A small image captioner, trained from scratch: encoder patch size [2, 2], decoder layers 8.
Rows from block 5 of the image encoder of a small image captioner, named by matrix and row number. Rows with one number belong to one neuron. Each number is 128 + 32 x the weight over its row's rms, rounded and kept within 0 to 255. All counts start at 0. Numbers have three digits each.
Before each neuron's rows are labels from the 100 images, of 14976, where the neuron reaches its largest size: "top examples" is what is common among them. Only what is clearly more common there than usual is listed. The data: pictures of board games with random positions, seen at a slant. In brackets: how many of the 100, against the usual share in percent.
# gate: MLP gate (encoder.blocks.5.mlp.gate.weight, 256x96), inputs 0-95
# fc1: MLP up (encoder.blocks.5.mlp.fc1.weight, 256x96), inputs 0-95
# fc2: MLP down (encoder.blocks.5.mlp.fc2.weight, 96x256, transposed), outputs 0-95

top examples: discs in an upright rack (57 vs 16.4)
gate.194:127114149125162088154081136150175168155088135079124114155127163088111076123121115149126169153184142108135103191130099114126133051125099160106131099104155136109120117112132148158142133147186051130129114071139143126197136078144143079220180116126125070144139112131089069140087128165098168163
fc1.194:118181142170118069092144123141115055094086155135085128139111112063189169141148113129134099113092098096114086159156071173108114118133146154167149112120076134125146121157124119072128122128157199132162183140188133165113103145132203142162114137163177163119151142157064088159150171140165102118
fc2.194:127149123128125133124128078187152071106116135163151153176123144112156119129162103053068136130092134172127130100152119089183144100116152145087187120086108109114134153140149051162127192175117093132154131147091105096163172135094121118139156176045132067100124134082182125121134064146094160139

top examples: nearly empty (61 vs 34.3); noughts and crosses (50 vs 16.9); discs on a green board (47 vs 16.9)
gate.98:083158150132120138089189151101147116185196099115119204092182185126104176151136070124141164119096109103144107146169168151126127138160084090129109119112180195107148117111112104133182074102143135142127148126093123151141109093060119115129119128106113131078120141106068139117198128087204128130
fc1.98:155074130151081120139163169094151161102147159126097130125160113144141132123061100132125128152135149109079184177139181111126123178121165140087142139145161127091094182148131126163155146144133169078044153146042140180100106083131190105108173111158160134067149143107118104161126103125162096070
fc2.98:178117137136162102162144133165117107106108130193125139087150141106161100129105140137093185087100018119173108093080129057068149146111151100144129172119101166129088128150101095112085118127176125162111153099129125116160084196074121113188154177129128102159107154121123096092115087161127162159

top examples: discs in an upright rack (69 vs 16.4)
gate.93:120143121158148173116134137146152144106153119067181142086133142137123135119154124154136130144141154140125079195166056121084180147156117097080149095135129134116148072130141196180138167115077124148068096198127103154141087095080082164120067110153139090170167101139150155165151125112201130091
fc1.93:133094124168165086060167122125126072119224226154155112126121129162123136136106154113144098150102133133158121155145107105150102106127128185113053166165128155172117132178091154075128088127121103144141167113129178101188122144159125165078090143098150144115100086145102110127087093082124101166
fc2.93:076134116106152124067138065106071147047144155157130077133141150104110171125189112117113141054142100069146141173180115150170138160119146153100141155148068134141106128112159147126169144142128189106140099175211094148121169151090160133102088116140101154134158130133182078141153154101106114123

top examples: stones on a line grid (55 vs 16.8)
gate.34:142057126112170142099116127090196122091097078148168225079094182185119114122158117109149074109137105135112160109169131075106148115173093177110109106136148156181105123132047101115106153128084141119139123116114127122161153158082159076109117131151161113167120129076124161135106133169110172169
fc1.34:088086169121109107115139125102148130178155099129131140169090134129120125147139138136100110040160074160177122116136088150099177121148146094109115200138118085150137054122140127143099138081130125084207195152187102132146120114130126130090180091131105188105105144136112115135173102064151062153
fc2.34:121133087124108075128206058101217110092136130137178168130131116134088130130122144160110128099111108107140123104154112124072089095175131106080105097165115107151206218108099147150094116158113101148112108076149164096147143113141132119069112078133157138091137125122130112110063116120102064150

top examples: first side has more (74 vs 44.2); stones on a line grid (57 vs 16.8)
gate.18:142154158113129114121066130051163117125147074063111165162131118146102118125128148200101146161143129108153098145149149108129136105174126128130138099062139102144046114147137113148103090102114134154135124125126148127195112159059117097099141117121082166178106142226093180058087135154118144129
fc1.18:132151167126126170098110129128144095099111154139114124052142168125091150106195130082130070183141150110076120119134150121143103165058103115163127105178096064133085161115101108135162047114181095123082139144098113158111079150169131152098153112202147119154160144071156116142109154071127108108
fc2.18:130192096151148103197142104118087101074065110165150099167185125074121160094132131078142188130103163133124174126155159178118137114102134092092117085149083147138144140089131141147067156133174167126106134125120074110176120107152145118136104109101135045135102139071125163125143145149190184104

top examples: nearly empty (64 vs 34.3); discs in an upright rack (50 vs 16.4)
gate.255:122119166086115167111145080115172174145162114158128160129153133129148147129169138184181151120092175032116145188188087136088168144119050095135104118097166115115133176134108141173168158100105134095154131177126108102122137156151112160179114212114109120140157102122156174113103095155148136171
fc1.255:097103115136058117091122125143120127156131118103110109086168083092087149154053167120150173128114109112165131100087135135124141088102130220160102142128142139078138132165166126179135117104095111141141147109206056102093140117157109151108169117154055103154089130164170161160117145132045120148
fc2.255:178094123158121131065123161114121127107189139172114127066129174117165124088150157134157130115144166094144095153115109156153128154177146163148112123113156121112153138164088152129092171204086080139140152104158103188147143116163194105077084126120107090113187182129169126155170185174072100112

top examples: first side has more (78 vs 44.2); discs on a green board (54 vs 16.9); draughts (41 vs 16.7)
gate.121:104114100175161144123086118090129105166100121168139076146130140104156110150120139091106109151136130092164087178130104129091128130168153130151148104160164135165111134056128081120134166040199136122171172103080141067163144093090167131153109125120167154198165065165128171119100121150166181127
fc1.121:122168086177134085147136167124082143118171127108093112178118132175098175120108121156087160128151166108110161126125164118178087136156096105111141151083150132094143058158107129130106115128112161160153162082116158143165097090054162104110090141094145182175105089098173100108143222096152099175
fc2.121:178099156153103166173149106128140157126124165106096170120156141108136112147147186149125123036153137086174099064149139159094170123158158169131113137140098090109068106149121141124151141098140118166157188119172112122062162129172055142079163186138111138057132124115151198143149150122127146132

top examples: discs on a green board (57 vs 16.9); stones on a line grid (41 vs 16.8)
gate.232:155093059138130105078173124143098082167215117089160148066127089126142171122152099117121125140158101034095151135115128166133121075191118162110133144129150137092082123130090099155135122102125145100135073151096074136111101148139123154170161110099125097145160196079097102151135141141159072099
fc1.232:063103132109100141084143136161136106159140134157121149129074099077167125154107137098164146169137165098139139072113092150176139160172141175092115085122131129167111138144135154156126137094122132104101092111092082156091149141179172177083126142114113059104117131141202116071172179111221133082
fc2.232:108108137161121184144162133077138107093168097166179192186136101158126102123137155102111176093171127175141149163145082124098182112066109111145104144174090168167099115074107152120126106106150149118094101126146089103138107082110135127167118135141109166139135151175135107109035136102132194056

top examples: nearly empty (78 vs 34.3); discs on a green board (70 vs 16.9)
gate.85:096116184126093126051153134130093128110180097143123103145155036176124111097099122163183103151134136052120178132130164150171155085213125137126163179129121128093134182131101103130105106135092110105140097095175120190123154168086164106139118177175103116131161134121113153115134141105136120185
fc1.85:146147158096169182124072139132139098129100137131106125136138104156116105193141101133122133125103086117152147203157127154117198165116171119113128156111095148102101078132169064173154179104102135185214128178163152094112132150149126173118111140115104128183100147152168120165078145173069088170
fc2.85:120049121132124131086147116101085164152149100094042094034142137136113119079121148102179097159144142092112140128124146191107106092169118128096158088100146154078160127142155076088128124157073073146108127134130118151086106133165155101142103174136135149076081153099136182140124153131084074140

top examples: half full (68 vs 31.7); discs in an upright rack (64 vs 16.4)
gate.152:087148107105104062123139118145123170156155074115117169151159176048156140138148109158161095107150139152122189101211161097159151117132158163134105123144183162101130090084226072130145143180148172114140130140151158155110093119120119153159108155116082136184129112142146172129128134157131072160
fc1.152:128126098115108092103097139136186121143181098128075085172106151155124124103191081150094111139119111157176120114123115075129156116117146089195151116127125198106207082143112159167147154146125136195128147104147126130047118134158128109131044168100132152185065133131141104139134159122083141100
fc2.152:095116092106134142126118112123126100136160114133114122081098144083097171160196157143144156165077108129155108117167117147148159158159136062080097147171105127123034125145132125158119087127159045133136142156113128104122139109133178158199091101192102126173101167104103075078096108183174111128

top examples: nearly empty (71 vs 34.3); draughts (60 vs 16.7)
gate.39:191126141088108103143121156113143139109135180213175151142125163155132098114141112120189124106046144079185121155142138099166105169183111128088078055115107182127110115132105164103143147100116153082115099121167115145120151130135161151165163078147121127126126134094124213152161082087103145166
fc1.39:157177136098115116119109113137106200169113110148074108062126126154143112037233127133118127125107161101106103179109140108126106064118173096104149076151150097169146117088109068148108121174119140140147143156075179127153094101153173149121081138077120154129130136166144124103113128168089151161
fc2.39:145163199140064149136110112098144142143079152067163101108109109109111097123123120088119069172133102125107151134162158104123178123112149097154145138139150138158110165134140168110151128149074158112115131172191118110016153180107164136146097126106161110104079109140152129166041159097081146094

top examples: second side has more (76 vs 45.4); noughts and crosses (57 vs 16.9)
gate.25:132153109173121085182135137116116170095163064156135123069121132121160097154131142113119096155120106167123103126160100107079191088106127130110162161131117163163181066116158089141117179128119210145151069137107098124092155106106066120121147118118139084112214100166109192129169145176158125137
fc1.25:127174117186171162174074122160160150208096055192150123169124129109091145113168143119125107161109138139117114092104158165125127082092089109183157084141053156164199148097110120139096168115151152142116086147166138107125130099151098116170165138154120179117150136128164175131159111144182134109
fc2.25:102116105141105048111121120160182157195171106126173073129087111115126150143138097080123127144104153122143088089108081082110178132116201172121094159110126122111188107131154136070097107125099111126126174107029108084188131102132118152115134073140136116069111115108122149137144116132158093177

top examples: discs in an upright rack (99 vs 16.4)
gate.205:100086135160192092063191155142141105109142166156119042113095123124141127181122090081138096116136154139136088174185132105108140098135099114143099196070125145108208127132103080115102162150086126160146132115148142097143151174145166169148098132139143141190100177179156158099113134164121144110
fc1.205:175153108160121121114135155106141170148125145061130132117123149133170175190149131117102119082152108133171115109146089069104081104153098088143172102170130140139143127151228190134152114163127192127146114135130118118059137113087108113147105124045148127066115122160114100171179084112180145109
fc2.205:056146129160129074216129086108137069116131137105111098160119088138122156141091149193106172156109120110146153112130144150125075083111131104169109128154130123082141187102126165148091118100105148117094143142162114162177150153139129131156128060167126031147165131110097134145066123170078085154

top examples: draughts (48 vs 16.7); noughts and crosses (39 vs 16.9)
gate.252:129215219130113138138110136116116123151132123130110129154145196173113059103119156110145161131103145069106076194129116122142113102153143169146159123125133164175135155086143143088132059107140149162131143132138107113190114185141121142159124093118087118108162158144097134114076089145222102173
fc1.252:145161089129087163091127142082204091125083115099133087146179151101125116084083132108150142107145147188078175186138128149168088175131140120087157116127132134129162156094100111093104137121106119135109111208132101083089155100175175191069097090165161152126098141133078102153170159115140158140
fc2.252:228157132157147090097116151121157110078106134131137154116140097169104123105154078202157134093096108134159077097090060121128139093116124147094123099173064110173115128071128084171128106146171111143131147140134073155129134096112080176129115162157101096185169173120123135129091118157156108191

top examples: nearly empty (69 vs 34.3); noughts and crosses (62 vs 16.9)
gate.249:142130122083142122117129125146091153119113156136099156124124156135074094116097159122127170101147110092113141074128169147069110127071105100149174089109127082140132130078100099098107126138100102126165100152177123103140210078036129067135216112103123134104154161054094140064120129143160150101
fc1.249:162116115103149094171120069085177159135086139124172106153116114128164152048106113149082072162117109104167173141111123103153153161125125100125149137102141143189127118128127143090104084097084165092134111158189103122133117138119134091153080085185065133113110123076098107142114048125111188063
fc2.249:120170143118145148154170119091114065141136114146118136108145072170117100117141130069166119133170092143121094133199121156143182110150105079207209128169146110116075148097173109104137148120075134085086133113149139106149079178077127081142134102106103127090077098137100091184143112104152138081

top examples: nearly full (68 vs 34); stones on a line grid (49 vs 16.8); discs in an upright rack (48 vs 16.4)
gate.234:183106188125120143125174075091093139109144173134147154133087120138087126150111110110141114146115109163109114133132172140183190128151182107089145135087162088150092141130123097033155097102121072150121178118134138129129139160120145155110167156078186136143110154116149125190101168167092156224
fc1.234:083164083099191127186142068124111199100113077167096096133152185121102131135128161111146112128168122116145096090144145140109140071115120141125126099139198086115066108132112153113143111138161148147139136101108074123133124106140197140062092117105128057128138173196173085152116163097125093160
fc2.234:186151208142140085139147069106146103088115098148073182134127171160117135102130143140158067065093095156167140070128158181106168091135141137143105149100113066124173071135141149164107157113120063179141107153108102131088095153176131127144121148102129144142142168167114069176103145134162104124

top examples: stones on a line grid (90 vs 16.8); first side has more (74 vs 44.2)
gate.95:122060115139118116127105144112136096137139071111135072073166138147144118154205175118106066150086091129099174131159090128163127122155132097127132116153162102188072092127116101155158084113175177172093133139122152154061068181135193166166177130120149147116137099106116134169149144083161145137
fc1.95:141133148166130133108123102121160119080122100125121174100109080160119136094130128167138150094094138135127105107182108159030108112124086170124205163158159148145125152126179096174104115174146059087091138147150086139129115088061080079169087140081125147134109126057138167098068117115103119127
fc2.95:137109121167074103173148133219147144070180167116113133127115159110137153166135107149148095126074123141142106122072174070141095101144108121161122113104185156084143134081108075134123096160136150138179141130134108049120138109062152197115074111161146172111124096156081135117134086092154096118

top examples: half full (83 vs 31.7); discs in an upright rack (82 vs 16.4)
gate.227:091135104125073114111069112147117176130141133134079200083160103122156125093111134183134142076130102189114161134088067152140115119132114168140090164111135154086116123200113178171139075101148136116106097144179117115105138091121117082128141185121133152128172132074091025144136151095149155129
fc1.227:124140172137100129143148115171158043131113161091073144160142080136183101047088124128110119110139160081140158166129094116115138165121145120078128063084107128075125158153137070177083181137151135060126165120165112123121104117128148120098140153119165080137148177149071091135134063107135158155
fc2.227:137101089123133136085146077191094147102082081096111097132070085191171123094139143111167169096133116140171086173109106170104138084146133080096142175130124184105156141170138128099096124101166131127131184087104095191103074084091107090136188175089131165130088156151139139145125138149167127137

top examples: nearly empty (63 vs 34.3); stones on a line grid (58 vs 16.8)
gate.130:151150097096153157157103088140129102128160152177145169083066157115214103173098204084111122156110168122122165110150146090119108100114158120097148115126168143108110176129192143180163158075131133215135079141149134140108156107147178177150122094162131121129161156121123135161093108154063137147
fc1.130:102112175152153112131132164059115169132151159129099105104139094105091190152099110151121089114108178121171146118141167120068151174142135175117129121141034157106222134111143118115139149088139160133104147144125064128116106111160139126111125136068137172169043070138118128147168151136127076156
fc2.130:183088073120100225080157176083169097106151143147152124102122122099113141205133112156133087108153136134105144057069111128123146127135128078184108132129104148108109110116130142133163099148148168156078098070165117086106162062118097163156127063151123128128131178130105163142132151086151094142

top examples: noughts and crosses (74 vs 16.9)
gate.10:116118154134162109143167152105147098108159147092170083102115106171121128204100117162142118142177145157170124072125129162115095158176126143155157163153110194147121108142198115149107100147146143039108140132116141084142171186164132152134149125167166187097182128160112108136179144153109175052
fc1.10:094151110102156166068106160134122138174146080145092120075093126171141118156154133143153136154168134177147168132155164114121076188147111177182125129103107091159127129102140147103109133084122104089142102173115094074185143118057131130117206095146124126116110088072098101046146140065109120102
fc2.10:192178126086184084148122093116105113140130105139129130136121122108142146065179106146128142097102201203096096153129196114070138115091099094178127128116161125076138115148144123082114109178128153164144072145174155076124162115151142126101103143123118117220119199102135097147121128115150169116

top examples: discs in an upright rack (97 vs 16.4); nearly full (92 vs 34)
gate.170:073181170100099136112102146122045116095149137110117180087103078103122156093164150109123104207126134141129117095087115142138115162149172128150130100135126137089163156131172169129132119123151150165105049142117094148128151111061141145116128069117178175117096142138153137128157162221059139105
fc1.170:077105156138145097144115129130161108117143133092099112124146147082163125105157130139038157133060124173103122124154130100130119143114072104121149092155128127154168109113100096144159088164115087144131141092104147095236152178108104136125129188219097109126074150101095131093083119098123164192
fc2.170:120135133100120123069115076106153140160131162126155131110114091115145123062111176109138169093069140145099136156157102107141105111142127089099105120079141121163103154081090115142132170144165120085098148156138162133072113160201136117119100160102174157056122093099157195129207069187112167087

top examples: draughts (63 vs 16.7)
gate.107:133115180166175160107072137146159109169189148123149115127107092111135155149112133138122148128194117153111081172156101182183123129120129135139163149068126119166119110095108178183144190124168105148188126097084138095088131171193125173128152122130103078120115170194188119126106082126157134178
fc1.107:140180166105170098130119164111075102135090142139163226081150149132142162110145163127135161136124118096100173144104100162159201125153159161144125170096161137101116094148076140138182171093100075172139117156173127116172120188154136164154070120157183183150154155140137165105136127163139094147
fc2.107:109096142124118148108172117123112166100124205161127080124178144197124120201133145162130148143157094085114071167120101097170178128092085107115075126093093109100130177141164085107166109143124078144076146117134136092104167145043122115095122166154130142088120186148153145181128124163115148077

top examples: nearly full (68 vs 34); discs on a green board (52 vs 16.9); discs in an upright rack (48 vs 16.4)
gate.163:126142150113161116106192124068122074106129069152076138136112122174066134139073146177114142063171177110094159039126092144142090122140119149080153141147132096110133075143139058113152115105122155074119130113121162181116142163133145099145069139103159169136114128156126154148173078138075131146
fc1.163:197129086097142169103127140092072176184178123142120108072153071167158104145149169111135115091139141106065110098126160121141154147172081101079104139167138144135128176169141122123122088075199110178148109135105135114129128095109125126069131111146173171130109125060114104126095109102172180075
fc2.163:095128085144088098193111087150119113124145153141170112112081100062107083134059131142147203117152126140172146147104101068128156072086104139131125100147174137127110140096148130129143115144156159145124174060112133138149143054125163162086110128137137063180113085167155185119187104155128166137

top examples: stones on a line grid (57 vs 16.8)
gate.110:161106117079159149072176122103142110125124162142156162094078147134130012124161158156123104104118104149158147094140135138098174167142153141163124181118198125103123136122143159108159149168086124181127120106071077119120169205076119172112126089129072116120135122061145094166146096128124113128
fc1.110:098127127111162097120116142085108112111172161172152170058118151096109104128156094122159079162102028078177111120146084176139164115155170128188123139102142074154106088173151116111143123073081126138115086126185137088149111187096181142162149157076122135156112127103149096111162091131139121102
fc2.110:176101054130100102139121141075177177097189119149134049186115104155127106115138140145149177125142154119144142113146086102124128183101078127125171103166154100131145151161144157142152112211135128138126145111151179146101088092123173113137116104141152204126141222150123111089127155106120074116

top examples: discs on a green board (49 vs 16.9); noughts and crosses (36 vs 16.9)
gate.214:158130070085108181110133092103132143108135110137170155142169152097199154101209148134159150134154172081131150093106158145130115079112087199093119135102147074167123146116074142144138127160133068138123179130128126163155081165097172076083159103139098086156147074128145143105064150103132094119
fc1.214:082169063079138115155117123111125113064189108076174159136051137098113070164102156140099165142135085177102138162147149147133166108130177100157145160103109151167132185111123115108108145063115112139108100140110105115113143149097167124124164124119118061167052109098117106156156178160115155176
fc2.214:129155154122120136175144133165103100139157109122111137142203070132069032158133175095106142082207088131179166151092114138153115079117122123134183169108201180163128136129098154116101136104142110086089126162132125198176122113117127067118157180144135120116140136096160161105105145122113144133

top examples: stones on a line grid (97 vs 16.8); nearly full (83 vs 34); second side has more (74 vs 45.4)
gate.172:128160113117122206120157176139189176065096192117186133141149161109101099145123129066105142119188122103142140096101143153085085140178140145180124154065135144169128124082108100127109133089049080145127155122133040166151129106122156105106098087114124134145141141099164139114078119109143096138
fc1.172:120088119078164157157093173095051149114085140111092087123132119178184158167142117121108154155186116142143152086141132147114128105142079121142139187081117082111111159104087126120145163210156191136109163134136141141132136154162102109142110159138143030120084176168130125150123101104079153081
fc2.172:182148102100167104121106132146112140132134118129084134151131100119157136207128162106174138101142174165184152121201157076128097165123140119157066156113119093129136118125126142109117102142113071095124119046076139102163133172108131117165129204112153078087086162151105147134156174082155138047

top examples: noughts and crosses (91 vs 16.9)
gate.13:139058134112069065134112097078144140098101118129080149125141158100152115136146056127074154149166111069143219127172150149160078157145093138111126155147126169142117118101107135111102098067104138133117162082150147120077123088200197149095112105182115137144104145084113134094124173132112140140
fc1.13:136183155102131146148171158093095131122147213132106093131103199096122119132054118120097159131157126209130139119129092071131109181089101105093168095100102119169119118123072127170158049121102143114158127143109153156180141183145122118119069158126111120150109072161135117075132102085093123119
fc2.13:117150147093146101085130172147092171141144147188130170082155121191044144102068123169140142113122161101183095167076091111139145154112139144159138175136088121119126113146121126177062126134116143136117101096144122188134185114137176116118095146118091111066076153099123153132158137139156050178

top examples: first side has more (75 vs 44.2); stones on a line grid (49 vs 16.8)
gate.229:144172090139146160118100109148093084138160118098118158179175136140106088144155152182148084120155143106175154113097126022115105085152175089116131140132148082150170134164126161160093109110095111083159169063146166103181096147104150129137209171152121121120100078133144110161147111156123175167
fc1.229:117162112136141132160098013149114100155184163162150154127170115134117147136144144125112117113134134134116068123161108088136077124168123097121134123102126146103106138109135087133120135172139158179121187059124167165150123046119205136143122115116127159092204126212109102112168174120146154140
fc2.229:114160153086123095103126143150161145142143137110129135100143136024067123154132147130177084154145165146167162110181143111123178142133187137084139113055092100128180159156182073174115131132111134093098128091076156095102120181167109074080168134083088175117132150123129131153171104117116110104

top examples: nearly full (88 vs 34); stones on a line grid (82 vs 16.8); second side has more (73 vs 45.4)
gate.100:124133099098126123123087152134155125078074129190169216104115031134130103115121128148192126129117112152202111135134089175098112078118095146069178135077091129115099153137087110150144116129145124141154141136087115103153068185146195086176104094096130154129156157096119144135127097111112154137
fc1.100:118073145083102140134120129132133121148151158082098119126165121128131132141154148173120177127129182138086138096135173098106151139153125091146160120130140198171037133059041177129093157148148099166150092107138107121097098089087116166133098152088093211147115135156160188123131157112109101079
fc2.100:135158109132128172088211169119120112122158133167134113208155114116151097143139083172147155160133129075118150097151133090103134144115100138101173153159129059162113166060133160045169094148150092154130068109114152092171125179091155155154101080148090127177126104118136122117116115117073139083

top examples: first side has more (73 vs 44.2); stones on a line grid (40 vs 16.8)
gate.162:135145167137096125131150121160120143110072134159158130141149108170189099113100125193061128166133172129099021150153109071156194189147128152137166096123122134106169131120154148119144155173117114067147117133178111129125135058118093178099057120166140099138127132151184126121130120158168106148
fc1.162:075078096057160121098104111125140182161114135161118154084069212175041160154163124130166169079147105120126112142131116134133079119113136129119145092122114124124134102114071144096132127154107177133142128090105178111113096135098125093165108111048120160158194111105115077120152135148140162077
fc2.162:148114079145135162105078087202110095164104097097113180119142139120143115140128130144150143120156135178126172195109131170153133114121192149173142137123154157120136160125173123122119097141175175170082143128120088085069060083115127191149171183126201143140116190129138133117125089162171129090

top examples: second side has more (72 vs 45.4); nearly full (63 vs 34); noughts and crosses (61 vs 16.9)
gate.123:121152161104100090079105110161134109102127153100137079085088053176132130192106070172125098116138145114115144053083130127096174158103097183096138137167116135110128142082086118131202058155111153150119137150102129103131126121109144104156116095119117168136199154162151094148179070161169131137
fc1.123:150155137100120171093135165097085039145116132132153144172173149106122125111174093141100103178097144121115163086123116111185138126136108103098125103142098102131211142080152133057048178174153196119153163105185154122144121142105109111109123129100093159143144141159099116158153184145178089118
fc2.123:109139169168135111120084120091169095123043169140091119156080110133045096153072140135090151156139137115131121143068134128188135142083139136121124135116141115168150122110138122136145148149138164150067157157173130083151171197163121153113162097034104111101146126093118089136062158102126114176

top examples: draughts (99 vs 16.7); nearly full (95 vs 34)
gate.204:177143152146173126095142118092179146200121112141172137163070117097142077060108124101177081098110113142107067085086126161129105148133121139137101188138120179117122160111163166121129117139096118089104087149103115140123072075129144089110125099092063101109153080064103143121077160168168146137
fc1.204:123110093210137084145091105128189158108109100185133110126123165092130112131155128118132164092148178153083085129087145094096178151120043161115087074117118140148146156074130147111102156132153146162172101137101084103133129156169115174138104173085102126115098157136095122170123104076125065057
fc2.204:109155139151121160084166155126089092130106059110159102126167141158105142096088119151139160128067138140146127154176139158145112123203124139107103150126133174127135082161047101095023118064168080108068106099130131105099117130118152080177182105121105077133169166102132137122106108126106120150

top examples: nearly empty (79 vs 34.3); discs in an upright rack (46 vs 16.4)
gate.154:147057148122129108117116077111111152149130134152127117179156124130083103125087103080117103052127171099087103156164104081157176160090113108090183148142153100130150169166113122145086101189135141107145077114135185142125117103126124125142138118102104120162116127000127112164134177125176149101
fc1.154:102159119129140141105160200175150146093098149134098124052153128179097066177168131113161095183066133204171117119157138122071092080114092131160113136106116172171102115109142139053086082111138139100123131118160113090143131102097120142168102149137125169125059156099160126102090130136126107101
fc2.154:139137152135097131118129126114124161115171147174133130057165115157093170146160197167097137120141160146084122084141122121190116174112167202196160138133101058144145106102144104113158088084087064120171108179116142128037113143138136178103139138118115105107135184082126098131162104141153154136

top examples: discs in an upright rack (100 vs 16.4); nearly empty (100 vs 34.3)
gate.57:148116163061146151130127103103114112141129126132138075131083129151100100124111111144103086167179138172099153143117126136105142167112109157091089097080085095177099101156153111096064123111146131089197202116121123112106137164100113153092076096102066157126144139167095177122127110080231167109
fc1.57:169168170130138147113072140129133130172190121107158103191144126170123114108122130143151071175168119221060137099137109113200102142140086138154154147155090083116119139168158136128110127203141095118140140145116135125103085160132132174144171141113102074142134133128145047166101135115120186175
fc2.57:112169116148087118157083038131163144093110089194123156084063095099159109096129162152132086158139181127050135136120089126164161147132143140119144064144145107117167151132120156183109164130128135198078146145107095153180103198123095115126123084132114148089148110068124153088130113145151117138

top examples: digit grid (76 vs 16.4)
gate.248:118172119114129175064097158113065120132178110126158105110141103135110111167142101168136122165180134143170118161078152129146142142089122106147119181140105134088144096108078124108147157146075130170112142084161196158092066099098111162115117072104148092094195106147092150120195143132215123112
fc1.248:131121093140110162124124122126121129168168123124210129117168147108192093099137126155124165161142101159123145101101090084088238054103060110107066118125127116118155160062118156164119140126152183116119114128095144126105092104050112182119124145125099144124144152135127076135159082092123142087
fc2.248:156093154117142133086111149151173145109123150088183151217161085093056131119095186125089178151165159123112110077151076079217149111139135114158124132123066112167089079156132099101106122088157134131148112149189085085086137103129126156161126123107128101090175086108144131115108111117131115110

top examples: digit grid (81 vs 16.4)
gate.161:115098130139120098069087145147128130066132199125144135104185103100073130109148101119116152087088131114125098121133095129112151079125112141109163111199135128137134116171127112194135109087115127145222127092153144153134207126125138131071098149160159180114070139133147101090067133137104135043
fc1.161:129148169147134116172094167177139095132090067206118118094120084116189165173169103144114167134104110099110150120093097108093105107145138095060149149162160114120085144162168159130111094120154149097163130115084097168090105106151103066114097148069152156141126129137054147149124151215114140154
fc2.161:124114187158090182218102122144076068189132150150143146111148078165159161103118130121082178186149098081115091139163127101127135106116176112129144114117144113111135145097113094081117138127170186161076158192058151118093082126082135158170113119113129121118102118163113153126145146079091108150

top examples: noughts and crosses (94 vs 16.9); nearly empty (81 vs 34.3)
gate.226:145154145118134192150123171111156119108139197138241169065145121103134121144119177163163064124110097154101153112160100199100147125119088131076127144146101100147126138143122115119129162135146098124185130168091103202152124114122131093102160117142080124146195136122108091128089124169077141082
fc1.226:101090117139133091101110053133158148109101082134143149070131142111110170168185202142152191128068126119112093085085122135110202181175082143111148121108142146100153152106147163146071123105190105155123026148137140140114133140090115132103154122121128168101170102152111103107124131090134108091
fc2.226:136078136122185137142154164108098109080092135125191074159144148138184120195136136118150174109115105115151083117116129080046133079147126099147112122145109166106139121111107116100192154173186106193125122099111154089097132140152194108162066120191130141140138183137083154093120137118171096123

top examples: first side has more (76 vs 44.2); draughts (73 vs 16.7)
gate.79:164094124163136079155113129213104080121128193135123133205158118198186114133129130053137129132119080156154121152097126119176137161106094129097117115074081150147113146132080118131091142157042147139096134111167120107132148137128152141120131149177156089196132116151153107197088141156156142138
fc1.79:123128111155184100146087169098099074091135108154097178140141160165133175122161123049131179101112121130162077132186092132117101149148105093112142159120135107068122159144117195155127196085163101174123124138168154144151090117128139122146133171109142135150209118120113074118116165150062075095
fc2.79:139100090046113096074149143182102154136128138120064129109132090119095114129133139097097126169090154153182120154185081087108114195126163147078076157109141141104177124114144056131161143117085133097144201143085152155108118127129099103103154106088111130116095137120168148077161108126061158167

top examples: discs in an upright rack (86 vs 16.4); nearly full (81 vs 34)
gate.250:122116134150141112137103077204097122123130108114144148120183102123127080120176133061106132139080155092109099161131107101134114065155085147183111137146126129119148118083182055092119128159165128160135151102131111105071167098161103153160118121073146137145105162200143105200162102171203105146
fc1.250:157165154190143197132125082070098130178152109171090106102114143137084149147104104149103132123162120137143151170130131118126147113104122217121061111170162157159146205175103156093182143138161122171080075126123173095140127117128127156113106133065106118104147127153165135153172107128132077191
fc2.250:150162145124144123062177145113063135136145135112074113208153129189099158146152136150135095046133081094145169221116163103117091194133050115119130126134115120163162128136145135187125118114119166105171120112112142172057156097087181112130161097141121125163125118139125145110133108142116109142

top examples: discs on a green board (40 vs 16.9)
gate.180:115084119183122127124146134205063150131122147151152103111085098103092094199105129132087106168089137144099114105102137147097148184097165146136151111078125071045104137131184131106128107083170094087110082067132103152139166141142103129118203125154165139127157158092132140086137099070136100127
fc1.180:150103118079138079095115103096192151111107128152150183105124120124125167133134142146093166083103147083121117155121142126147059141167100102102106133156126157149127083098143101122147052107150126101124165181108180133141056176156174179084109130149082218099139125148054141166159149117087139137
fc2.180:163116118119114171134165148162150059080136120182134128063165109133147188125152140131153104159110144141105156180125134095149107130086157097127175141089183178136141082136155101149130105094111127191105121116125158119193076131132195095149150121119098150074124100150162148160192074164131206107